{
  "dataset": "short English words printed on busy colour backdrops",
  "translate": 0.12,
  "tokenizer": "word",
  "vocab_size": 241,
  "encoder_depths": [2, 4, 4],
  "text_encoder_causal": true,
  "text_encoder_norm_position": "pre",
  "text_encoder_activation": "quick_gelu",
  "text_encoder_mlp_ratio": 3,
  "text_encoder_fused_qkv": false,
  "text_encoder_inner_norm": false,
  "beta2": 0.99,
  "eps": 1e-10,
  "epochs": 17.6,
  "final_lr_fraction": 0.01
}
Rows from block 6 of the image encoder of a small contrastive image-text model, named by matrix and row number. Rows with one number belong to one channel. Each number is 500 + 50 x the weight over its row's rms, rounded and kept within 0 to 999. All counts start at 0. Numbers have three digits each.
After each channel's rows are labels from the 100 images, of 14848, where the channel reaches its highest value: "top examples" is what is common among them. Only what is clearly more common there than usual is listed. The data: short English words printed on busy colour backdrops. In brackets: how many of the 100.
# convs1: first pointwise conv (encoder.blocks.6.convs.1.weight, 288x160x1x1), inputs 0-159
# convs3: second pointwise conv (encoder.blocks.6.convs.3.weight, 288x288x1x1, transposed), outputs 0-143

convs1.212:500540500538500456500437437500500397500500500500500500500500500500673500382500500642500500500500500500500574500536500500500500500599392586500500500500500500577500500500500578500500500401500500500500557500500500500500556401500367500500500500500500500500500580500500500404500405607500500500431611500500593500450441399500352500616500500500538500500432393500500425500500500500500500500568500500500500607500500500436338500500500500500500500558581500500500572500500454595500500500500609
convs3.212:500500581400455500500500611500500500500500438395500500585500500500500417500594445379500500500563500556500586500333500500500553500567364500563500500500630616500500500500500380441500500500500451631614500500500500500442500500500500500500601565309500626500445500500390380500544650500500500500550500500500500500500500500586500500362583500500500500543447371500500500500633500440500500500500500500500427500500500500500500500500500500500500
top examples: the letter e (77)

convs1.200:500500500500500500500500500500345500500500423500500620500379500568500397500500566588500500500500423500558500588607500500500500500500381595401500500500500500570609500500500500500500500500500500500388500377500500587500500424563500500500408500401500500430550500500436564500500500500500500399500500500533561500578500500500500500500577500500500500500500445500500500500500500641500500500500418500387500500383500437500500500500421500500500500500500500500500639606500500585500500623404470
convs3.200:500500429500500500500500437424654551565500500500500500500500556500500500500368574500500446500548413454500500500500500500500500656433559500324500397411500425500560500500500500583500500390439500500500500500534500500500441500500500500536500500542500380500553500500500500500500500500390419500500500410500500500500500500407539500459554500500356425581500500571593548500500500581585542416572500500500500500500500500500500500577500500500500
top examples: the letter a (63)

convs1.259:500500611555500606500500500500500500500500500500436583500500500500414500586500500390500500500391389500500430500500500500431500457570420500500369573500500651500579500500500500500500500500500639500500500617500551594403500500500500659500353500500500602399500500500500559500500606500500500500500410500500500423500500500500500500416500500500500500500500500500500500552500500500500500444634500500607500500500500500500591500579500500474500500500367500500500500500389500500500500500500500
convs3.259:427500611580500500500584343500574500500595500500500500500602500586575500500500500680500500500576435500500500500500500500666384650500500500500500500668500500500500380500500500500500500500420569500500500500500500500527500500595500384500372587500500658500598500500500500602500500500500500500500500500562500500500500500500500500595438500500500500500500500500500632500500582500500500500387500458500500500500428500500405554594389500353500
top examples: the letter a (71); the letter s (57)

convs1.51:500410380500500500420500500606288500500500500500500500500500500500500375500500603594500500500404500500500500500359500500500500500500500500615425500425500500500500601500500500500500500500500567500500579500500559500500437500618500500500500500500500500500500500382500500500500434500500415500500500500500500455500408500500500423500500500582434500592432405500500535435500340500681500500500500500500500500411500500500500500500425500500551500500500500500500500578500584500500500500588590
convs3.51:554409415500500592545500628500500500500579500546500693500562500500408447599500500500500389500500500447500500500444500500552420619500500500500416500500569500399500500424500500500583500439500500553500568500442500500500500420588500500500430613447500553500588581500623500500554500534500500500450658500500429556500500500580539590500422500431500500500500500541500500500500606500500500399500434500436500500500500500557500500500500500348500
top examples: the letter a (83); the letter d (39)

convs1.204:500500570500500586500407574500657476607500500500500422396500500500365608500500500500500608444500500500500500560500557500500500563500687500541500579583500500382562431500593500500500500500500572447500500549446500500500415581500500500500592594500500500500621500571500500500500500500500500500469500500394500500573500500587500500500586500500500500451434542500500500439423552443500500425448500500500500500500500500500578500500604369500500500500367500500500500500500446500500500500500500
convs3.204:500500500500500500500500500432397573500559500500500414381500500500500500500500500500561613545500500500500500549500500500460500500546500500500500500500442500500500568500500500500500500500552434500500500558608500500500500676352571500500500500538500605500601500575419500500434500500500500500500500500446500458500500500571425423421500500432500500500500500617500500500570359500500365500396500500500500553500500500500500423431500500500500
top examples: the letter o (73)

convs1.47:500368658540500500444548500553500500599565433584500559500618500602390500500436500500500500500545500500620500500399500500500500500500500599500500500500500500500500500500500410500558500500500500452500500369500500500500500500500453500500500467500500500500449500500500500500500557500287500500379500500500500500500419581500415500403500586500500500500374500500500448380500402578500569500500500500500500500500500500500500500420500500407500500500423500500437500409500404500500442500500423
convs3.47:428500334396500451500500500500560500500500500586500500500500500500412417500500500500500398500500500500500392500500500500399500500500500500500500500500500500315500500500500500500500560500500500500407500416412500500570500500500500500500453500436500500500500440500549615606585500500500500500500500500436500427500500500561500500564351500500441566299560500638573500500500401573500500410500500500500500500500341500500500614500500588500500
top examples: the letter o (61); the letter p (31); the letter w (29)

convs1.91:500500391500500500500597500500408500500500500500500500500566500500391432500500695500500500584500500500500500398500500500500500500448500500558500575500500500581500500500500500500638500500500617500577500424500500500500500385690500500500439500500500500500500500358500500500500500500500500500500500500500500420603423500500500500562500500500449500575434500500500578500500430562580500566500500500500500500427500500500500500500500414500500500500551500611619500541500564443402561657549547
convs3.91:349388351500500500500395500619500500500500500500500619606500500500369500500394500500500402500365430500500596500500500561500373578500500500500500388441568500500500500356429500500563500416558500500500500500500500380500500422500404500500500576500583569500500500500500500500500556500500500500500500500548500610359432598500500500615500374438500439500500444500500500500500500500500500422500450417500500500500500453500500500500602500318500
top examples: the letter e (81)

convs1.107:500500500500500500500500579500500500500500500500317442429500500500464453395500500500500593500625500500500500561500500500500359500500500500500500500449500544500500500599500500500500432500500437424500500335500500500500560402597423500609541433500500500500500642500500500448500500584500500563500500567500565500500500434378422546500500500500548500500585500500500372352500500500559500500500602459571533500500500500500435500590500500500594500639500500500500500500500450500500500500552543
convs3.107:593588500500500500568500632500500500565588500500500500500500500500500522500500500443500569559500500500433589581500500577500500639500462500500378500500641616544500500500500500500500500500590500500631500500572500436382500440500500500500500500500500500500500500555500411500500500500500500500535500500500588500500500571500402571500500500500457500597500434457419500411596500500627500595500500551500500500621452500625500500524500500500500
top examples: the letter e (67); the letter c (45)

convs1.199:450500500500500500500580500417500500500452500446500500416500530500500615500594633415558577409500550500500500500420500500500500397500500595458500500500500500500500500598384445500500500500500571500500500425500500500500500656500500500574552500500384500413500500500454621582500500580419500500500500500395500500500431500551500500442664500500558500500541623556450500500589609549500500500500500500433579413500500500500500500500423500384500500500500500405460500500500442500500500500500500
convs3.199:418500500500500584500580581500455500500500500444500500500386500500655500500450579464500500500500419500500605500433500577500500500500411586500500500500500500569500500500500500500500500500500500500500590500500500500500416399500500500383500500500500500500500386500500500402500500363500500624500500437500581500500607364331444500554500500500500500446552500500500500500584500500500500500500500500500652500500380500580500500414500500500389
top examples: the letter a (100); capitals (86)

convs1.33:447500500500500500500546500500500454500414500500578593500500500500593432500500598500500500555500500500500388500418500382412500571500422500500446500500500444500529500500500446500500500550500500500500500500500401500500588500500429433671452500500430427500500500500500500500500500447500500399500500473500581394500500500500500401500423500500500500500429500432391500500500500500500500500500500588500627500500500356500401500388500500500446598384500634500500461500400500500621500451500443
convs3.33:500554500379500570500500500500456500420458622500585500500500452500571403500500500604635500500445500556500500580500500500372419500500500412532500500441500500500500500500500500372500545549333500500500500500500500500449569584415442500500500430500565500500500425500583500500500500500565595500557500500500500500500500500657500500500500500392500500500413410406500361500500500410328437500500500500500500500500500558428594500500500500500462
top examples: the letter k (50)

convs1.57:500500500500500500500500500500500500500500422578406500500625500586500614428500560639410500500500500500500500544500500595442500500500500500500500500500500500500592500578500500500500580500500548405375500500500611564628500500500465500500500500500500500500500565500500500435438552500413500500573572538500571500500500584454374430500500500500500500500500398500500500500500500500500500500555419402544500500500500500289422500365500416500500500500500500500500574415500429422500500500600500
convs3.57:500500500500606500500500500500500500500500500500500500564500602579500500621427500500500500500661500500500500662680500500588500500500500500500500500500500457567556500500500500500500599500500500500500355500500415500353319500393428377500500371500500500500500558636500572500500500500500500500500500500500500586500573387500500500500587500500500500619500565436500588500500477500500500609500500500500500575470500500500452500500648500500395
top examples: the letter o (88)

convs1.39:603500500606500561500500500500344500500500500638500442500500500500500500589500533500500533500500500500500582500364500577500429500592500500500500500500586442500557500411500548500583424500500500437500500500500582379500500385555572554427427500500500500553500500500575500500408500500500500500500500500428500500500500500500500500500500500500500500500456500500500500500500500500653500403601500460428500500500500500500500500500451500500581500409500394604621500500551500500625637604500500
convs3.39:655500500389500620637396500500500500500389500500500582500500601446500377500561500500500500500500500500500595500500500500581500500500500432500500500500500500549500500500635500500500500500537500500559500500500500405500500500419500431500500500500560500500500551500500500500500500500377500596451500500500500500500500550640500688500500500466354500500500500500500422576500463500500572500407500500500435500500500500601500500570500500384500
top examples: the letter e (84)

convs1.80:607443500500429419500500273500570572500500500500410443500500615500500409604500500500437413591500500500600500500500500549500500500401500556500575500403500500561380500500500440500500500500500500405500596500500500500500500500500500500500500500500500500500553500500559500500500500500455500500421500500500500500500500405500500500572631500448500500500500500500500432500500335500500500576380407500500500500500500500500500500456500500570564500500633500500500642500500500500500600500500500
convs3.80:500500550554648500500575500500500427567500500500500500500500500500500500431648500387500575500500500465500500500500500500500439500500500364500500500500500500500500337500500582500580500440500500500653469500598500500469500601500500500500544409586601500585500500500569500500500500500500500500500500500500443368500500500567431423605602500642500414394500654500500500437500500500500571500500500500581409500607500500500631500401406500500500
top examples: the letter o (73); the letter w (39)

convs1.270:557500500500500500500500406500500500500500500500500500412500500500606500500424500500500500607601500500500500500500500500500500377500500500500500500350500500587348500453414500500417500500562500425626500500500500500500500500417500602442578345500569500500500500500500500500500500500500500500500500500500500500452619500500500425539500559500500500500500500373500500500500589500500500500500419500500500500500500500500430500386406500500500500648500500500354500638500620609500449500500500
convs3.270:500386465500500500500500500500500500500500500389592500581551500566500500605500500391456545559450500500500581424500500500609500500500500435500500500538500500500579500407500500500581388500500500500500402500500389500500500500500500500500558376500414500500500500500500500500500500429500449500500500358500379382500500500500500500610500500630386500500500500500500500500500620403500500500656443549500500500500351419604500500500500500351500
top examples: the letter e (84)

convs1.203:500436500597475500500500403500436500500500500500500608571574500500645500500500500622500500500425500500500500500443500500379500500500444500575596430500500500500500500435455500500590500443500500500500500431500500500500592652500500415500500500500500500615500500500500500455500603500595500597437500500500500500500425584500324412500416500500500500500500500500500500374432544500575500500500500500500383500500500500381384500500500409500619500549500500500453500500500500500562500500500500
convs3.203:420407568500500500500500500500500500500500500522500500588500593500447500602500500500500391500500500428500384500500638558530412500500571500428500414594500600455637500500500500554500500544500500500584500500420500500500500500546500448500500441500500500500533500500578565544418500500500500500500581500500500500641500410661401500500573500500500578572500500500500500500559500453500500500500500500500500555428500500500500672500500581500500
top examples: the letter o (63); the letter d (40)

convs1.38:500500500500500500500500413500500500500389500500446500500500443500500428500439500608373392500500451577559500500500500500370500500500500500500560500569608597593500500549541500500500500500369500500500638500500500564500448500592571500568500500500500462500547500500500500500642500500458500406413565455500500500410500500500500500500600457443560500604551433500500500500500425647500457500500416500587500591500500500500380500500500576574500500567500539605546549500500500458500500500500500
convs3.38:500500500500500449440500500500500434500500500500500500445500500500500427385500381424559577548500500500572500599567500367500500500656500500500500500500500500550536562590390553500455597615500500500500500500432500500500500599500348500611560500500500577500500500458500500500462500500500542439500500586439500500500500500596500500500500457500500500500500500500500500500500500500319500617579500500500446500500500594500500500587622500474500
top examples: the letter o (61); the letter w (26)

convs1.173:500500500500500500500443500500500565566500567453500552500500554500397426428500500500576500500500500500415446500500405500500442360500500500500500500500500500500500500455500500500500349500500500500500591500500353500500555423500423500500575500500500570500500500500548400500500500629500500500453500500570500500500500500500500500634340411500500500500500500500500500617500582407449500500628500500500577447436500627453500500500500500549500500500434500397574500500500500446669500500426500
convs3.173:429431500500500382500500595500405500500500500457500417500500500500500385500500500500500577393427576500500500611500500500590500500500401500500500500500613500500500500541555441500500587545500500576500500500389500420500500500412500500500500500500587500500500500500500500445500557433500597500572400500401500442428500500500433438500557500500500569665500399592500500500566425500500500500500500500585500500500500500500610500560381500500500
top examples: the letter e (66); the letter c (41)

convs1.29:500500500500500424500594500592500500500500500500500500500500561582500500424500500500500500500500572500500500500500500500500500500321500500500500590434446500500500500616592500500635500439500500597500500440500500500426500500547546500500500500500500500500589620407500500563500500570500500500639500405431500500500500500500594500500604432500368432500500500500433500500500329500559500500560500500406500500441500572500592500500500568500441500500500500500500500500500562339450608556500500
convs3.29:500379500500420500500500500500500500500413500546500500500422500575500500500500500500545500500500438349500500543500500500500399500500400500500500500500500500500500500452500463500500638500500460500500500386500500540500500500500544672361500500355561500500500407500500562573626500500554500624500541500500529500500570402500500447500564500539500551500500500500403500500450500500427500500399500500500500500500500500453500500500394402500369
top examples: the letter o (75)